From a checkpoint of a small contrastive image-text model: 48-pixel images, text encoder activation swiglu.
Rows from block 2 of the image encoder of a small contrastive image-text model, named by matrix and row number. Each number is 128 + 24 x the weight over its row's rms, rounded and kept within 0 to 255. All counts start at 0. After the name is the row's rms in percent of the matrix's.
Before each channel's rows are labels from the 100 images, of 14976, where the channel reaches its highest value: "lies over" is the class under the peak. Only what is clearly more common there than usual is listed. The data: made-up road signs on poles. In brackets: how many of the 100.
# c30: last pointwise conv (encoder.blocks.2.c3.0.weight, 256x256x1x1), inputs 0-127

lies over: symbol (61)
c30.211 099 [136 159 113  84 168 149 112 105 169 143 148 111 121 113  73 124 150 147 140 100 162 124 154 135 151 120 142 126 110 165 118 144 135 106 169 100 153 150 135 110  84 179 122 135 125 110  83 141  75 130 148 184 135 112 142 122 125 135 144 145  64 186 111  95 146 152 144 113 101 126 113 140 143 128 113 115 125 152 102 173  95 140 162  82 106 100 149 132 138 133  74  99 146 141 144 143 103 119 116 127 123 125 112  74 155 111 121 103 110 123 110 114 146 124 113  85  70 147 118 111 139 169 112 151 110  97 109 110]

lies over: rim (98)
c30.232 096 [131 123 179 115 136 136 194 135 110 144 116 158 108 132 132 159  61 151 130 144 151 126 134 111  90 120 133 113 131  90 143 135 144 155 108  77 157  81  89 160 130 143  99 114 105 113 160 120 125 113 146 158 128 139 178 166 168  83 135 133 149 141 107 114  88 134 128 145 128 103 119 127 102 118 132  98  77 133  74 139 140 108 124 150 106 146 137 119 125 102 107 102 153 150 116 133  83 147 119 166 118 107 127 183 119 129  80 120 124  95 122 123  87 143 120 152 151 110 120 126 143  87 147 152 114 136 145 124]

lies over: face (68)
c30.221 126 [169 105  99  85 232  72 178 145 151 106  97 146 106  82 233  63 152 152 141  68 155 104 120 129  16 107 117 109 112  82 134  91 138  87 158  82 157 131 118 128 137  85 120 154  76 156 166 125 105 137 169  85 124  91 119  67 123 112 173 123 185  83 108 140 126 131 124 132 131  81 138 106 139 115 131 129 114 124 116 163 140 122 160 131 142 148 130 138 114 108 136 142 108 124 158 124 153 121 141  96 106 111 145 108 142 109 136 124 112 122 137 137 135 127 143 138 145 129 125 147 139 132 146 134 131 155 109 135]

lies over: face (81)
c30.223 102 [126 142 148   8 174 134 129 112  99 163 151 125 120 148  59 139 190 133 131 122  87 139 139 101 125 109 109 148 147 199 143 167 120 161  87 176 135 102 126 109 121 170  83 121 143 156 117  95 159 130 115 120 131 174 125 127  64 141  98 129 146 140 144 109  85 130 138 126 124 138  80 130 111 140  97 152 100 126 124 152 171 112  96 113  82 130 105 127 120 126 118  93 104 123 112 125 138 118 114 127 113 145  99 115 103 127 138 104 135 126 134 127 136 114 157 102 160 126 154 111 117 148 130 146 155 148 120 122]

lies over: symbol (65)
c30.150 111 [167 110 163 152 139 134  89 130 116 117 132 121 109 148 128 103 137 125 129 117 138 143 107 123  96 100 100 126 147 147 103 151 129 104 135 111 119 128 118 157 107 131 115  64 138  88 122 138 175 120 121 134 132 138 126 124 121 122 129 134 112 144 110 147 118 119 120 134  96 170  90  97 150 131 155 120  74 150 118 132 115 174 107 100 140 150 121 163 134 125 119 105 109 122 153 191 149 128  89 101 117 108 171  72 145 108 151 184  91  86 137 215 156 127 138 162 153 135 113 132 152 131 170  72 143 149  92 169]

lies over: symbol (52); face (47)
c30.52 108 [138  93 106 140 155 118 159 108 146 145 123 103 141 108 100 122 132  92 177 152 122 125 122 100  97 117 100 151 117 135 125 154 154 136 113 111 138 128 120  90 140 144 158  89 144 107 111 125 116  95 147 130 115 144 123  85 104 118 145 117 142 105 127 118  67 115 143 137 166 151 153 121 108 113 108 119 131 151 131 123 147  85 127 185 115 130 114 105 125 135  96  91 101 110 125 112 109  81 155 115 156 161 134 111 138  70 105 107 107  97 123 173 114 131 123 155 122 145 110 120 109  58 126 128 125 139 119 119]

lies over: face (79)
c30.120 104 [ 62 140 114 137 185  66  83 155 178 129 175 102 153 117 206  84 149 113 140 105 137 147 126 117  72 140 135 127 125 125 138  81 149 115 147  95 142 137 176 138 113 161 118 146 125 152  95 131 103 121 184 173 139 106 117  39 105 124 160 135 184 195 129 117 143 125 122  90 135 102 100 123 150 124 118 130 144 132 111 126 131 127 151 163 115 133 141 117 127 124 133 173 109 118 123 125 142 116 133 128 135 163  77 129 128 133 117 119 158 147 158 117 103 112 127 153 102 125 141 134 113 151 142 154 118 129 124 134]

lies over: face (68); symbol (31)
c30.121 099 [157  86 107 153  88 111 145 143 145 159 137 126 129 173 169 148 106 105 115 116 143 144 103 130 187 146 133 129 135  88 128 146 148  80 122 136 109 112 125 128 142  93 121 127 116 148 126 136 127 128  94 102 155 141 136 149 155 117  79 115 115  84 130 124 133 112 139 116 107 124 136 105 115  83 115  79 138  99 149  90 132 136 114 127 149 109  87 130 129 144 160 160 114 110 153 131 114 167 117 117 113 125 131 142 139 132  85 133 192  89 151 141 159 131 132 105 164 145 118 127 127 142 127  97 102 126 138 144]

lies over: rim (54)
c30.237 107 [ 99 139 124 149 103 103 132 126 125 116 103 116 131 118 144 126 141 113  98 119 143 136 133 135  92 118 106 147 128 112 152 109 107 113 148 114 143  96 143 119 112 107 121  63 139 132 120 119 128 141 129 131  93 143 105 117 116 141  98 121  72 146 113 120 106 181 169 144 111 144 155 132 108 145 144 158 128 103  79 110 144 126 136 161  97  98 169 186 141  81  86  86 120 122 116 174  99 116 146 163 141 117 140 128 158 131 134 132 131 148 144 118 148  73 126 147 159 109 158 147 131 177 172 154 167 136 115 111]

lies over: rim (39)
c30.132 109 [114 132 136 136 141 138 106 133  89 109 102 107 100 175 135 126 167  85 144 170 150 125 140 125 122 151 127 140 140 137 115 160 108 130 151 139 115 108 118 165 155 145 126 172  95 140  83 141 160 144 114 141 134  97 113 118 144 149 123 187 115 137 137 112 121 130 150 140 128 133 142 132 157 122 118 185 146 132 135 106 124 117 139 109  98 126 102 142 116 137 107 121 106 116 142 146 111 147 135 110 115 129 128 148 104  95 135 140  84 145 123 146 142 186  81 155 163 108  78 166 144 130 159 110 107  77 144 125]

lies over: face (75); symbol (25)
c30.86 111 [190 108 127 129 129 122 139  98 159  88 109 118 129 141  99 137 125 110 133  94 125 104 149 125 139 140 117 169 125 155 101 110 127 148 145 157 120 119 134 121 137 120 124 118 153 108 135 163 132 114 116  99 129 146 152 121 103 111 127 113 119 129 112 189 133 115 122  65 149 146 116 114 161 114 176 191 176 110 147 131 146 135 120 147 130 117 137 133 100 131  88 171 108 122 183  96 119  84 105 107 126 146 128 107 182 112 142 112 118 145 140 127 119  91 119 188 191  77 143 170 113 118 103 133 132  89 152  81]

lies over: rim (41)
c30.248 125 [156 100 155 161 114 137 158 173 145 106 149 148 152 119 158 110 157 153 144 130 120 124 114 123 107 128 141 108 114 112 135 163 122 150 128 172 160 135 101 138 156 115 143 130 136 113  89 104 146 132 156 151 109 123 117 112 157 109 142 132 137 154 153 121 126 157 121 130 127 122 140 153 122 107 126 109  95  98 152 136 129 164 152 130 122 111 112 151 115 123 121 140  90 128 114 126 129 126 130 164 168 146 142 144  86 137  88 131 108 126 119 130 146 171 123 119 153 128 144 150 146 141 130 133 161 138 130 132]

lies over: face (99)
c30.216 063 [125 139 154 143 155  94 151  97 160 137 189 112  97 151 146 110 103 122 172  51 144 176 146 138 142 134  91 142 110 125 145 130 185 179  77 123 100  84 162 124 143 151 120 162 158 167 163 122 124 138  84 113 134 150 123 133 140 182 136 116 126 129 120 177  78 166 149 176 139 122 159 127 192 163 163 121 130 197 165 137 107 139 106 137 115  96 139 171 150 105  92 128 106 118 122 106 118 144 106 138 120 164 141 112 121 134 129  76 137 139 106 103 122  95 135 112 131 105 154 137 152 149 120 137 144 113 125 120]

lies over: face (72)
c30.240 066 [123 138 142 147 143  77 139  74 156 131 190 127 134 153 165 139  87 122 172  40 151 137 141 140 161 154 102 154 120 132 133 137 187 200  83 129  93  83 164 129 136 139 116 142 155 131 178 123 111 151  82  94 141 144 119 129 121 148 132  95 125 158 156 167  80 147 146 174 133 128 159 120 172 152 165 120 133 194 157 130 100 125 108 151 116 103 139 176 151 100  92 146 111 127 110 108 110 141 108 134 119 155 129 122 119 144 147  76 137 143 116 105 119 103 133 134 128 118 146 128 152 141 113 148 132 103 113 120]

lies over: face (78)
c30.84 071 [135 126 180 103  97 137 133 176 113 147 133 120 188 130 105 110 150 210 147 172 133 141 171 153 109 157 139 129 142  49 168 141 152 141 149  97 131 107 207 133 166 136 130 116 167 142 178 131 185 184 106 121 177 104 171 123  82 137 163  98 135  69 112 175 121 139 147 161 137 131 131 119 123 167 100 141 141 133 136 132 133 125 113 115 145 143  91 126 110 128 121 118 163 149 127 136 157 114 104 127 141 130 133 170 134 179  87 137 117  95 108 127 112 148 134 147 154 153 134 134 107 123 126 129 108 138  95 105]

lies over: face (97)
c30.180 098 [ 99 107 146 176 115 137  99 144 118 129 124  84 106 165 127 102 115 148 133 161 147 169 136 118 135 138  55 197 103 137 124 100 127 113 143  75 120  92 139  84  86 114  58  78 130 117 122 120 148 123 123  22 121 132 146 130 171 109 121 119 124  51 118  79  93 130 123 143 130 116 124  94 152 131 140  96 144 185 128 167 100 113 128 133 144 144  85 120 115 108 114 122  74 106 123 137 124 115 160 109 136 132 153 162 142 116 127 139 114 146 128 126 111  94 126 110 141 145 130 164 123 104 120 109 154 114 132 149]

lies over: symbol (76)
c30.44 106 [116 109 130 110 118 147 134  93 128 132 109 121 109 122 124 140 140 161 119 116 154 129 149 131 144 132 148 158 144 123 128 112 110 102 130 118 126 124 125 124  77 144 111 113 120 139 133 118 153 105 112 129 146 137 120 142 135 138 144 107 121 121 104 130 101 123 135 143 136 148 159 136 110 112 167 119 100 151 145 107 175 117 175 139 166 137  98 127 151 115 205 130  93 157 130 161 152 117  89 104 114 128 117 136 135 145 175 135  94 107 157 131 144 121 105 108 153  96 132 118 141  93  92  87  98  90 141 124]

lies over: face (90)
c30.21 103 [125 157 136 135 101 122 136 129 113 134 158 136 105 104 154 108 127 149 106 165 149 120 105 108 135 147 111 113 130 176 133 141 100 138 123 137 131 111 134 107 114 107 144 141 133 120 120  85 156 128 167 135 134 122 155  95 165 140 100 167 129 145 132 117 135 160 134 153  88 152 132 142 112  95 119 144 150 133 119  95 138 111 107 126 127 134 129  77 152 133  97 141 138 111 126 173 131 114 114  92  75  86 122 145 115 126 116 185  93 100 134 109 180 124 131 122 164 136 148 144 124 119 124 147 138 107 148 152]

lies over: rim (42)
c30.33 098 [133 135 106 145 117 133  99 127 137 129 114 191 145 112 168 140 131 110 148 114 133 127 119 131 138  93 139 132 161  80 162 152 144 117 127 167 156  77 102 122 152 142 145 121 148 113 107 163 137 143 149 177 122  89 152 155  91 154 105 108  92 139 139  93 124  82 122 117 134 117 151 101 105 122 130 103 127  75 107  99 127 142 165 100 146 154 172 112 114 100 154 133 157 126 108 117  91 146 146 142 137 117  99 126 147 103 123 164 107 102 102 123 141 145 149 120 146 111 143 120 116 117 149 126 139 114 110  72]

lies over: face (60); symbol (39)
c30.28 110 [127  99 173 109 136 120 132 132 159 145  94 127 118 100 115 125 130 141 147 137 142 156 123 121 149 155 126 131 136 144 130 128 149 133 171 135 124 103 114 118 141 145 116 112 135 101  97 149 119 148 126 106 120 121 106 111  92 122 120 105 114 109 117 137 107 114 153 163 155 162 112 133 154 117 164 104 109 144 145  84 105 140 101  71 122 102 139 117 147 133 141 112 116 166 151 102 163 152 152 170 116 136 172 100 132 127 135  86 138 161 118 182  86  96 136  94 134 136  87 126  96 156 119  93 118 113 129 116]

lies over: rim (84)
c30.145 095 [146 151 117 143 186 146 154 123 122 132 104 135 138 139 122 166 160 148 128 147 140 150 135 148 117 116 132 121 135 134 139 140  94 121 133 115 149 145 105 132 128 113 175 135 131 130 113 153 145 113 108 159 149 152 131 155 176 152 151 115  88 136  83 141 122 150 135 108 145 154 106 135 119 137 133  94 100  96 123 123  84  98 157 118  89 149 127 112 136 120  67  89 164  62 127  89 116 107 114 115 121 151 160 148 115 129 129 120 101 155 139 114 108 179 153 117 152  94 134  97  98 109 128 131 138 132 125 119]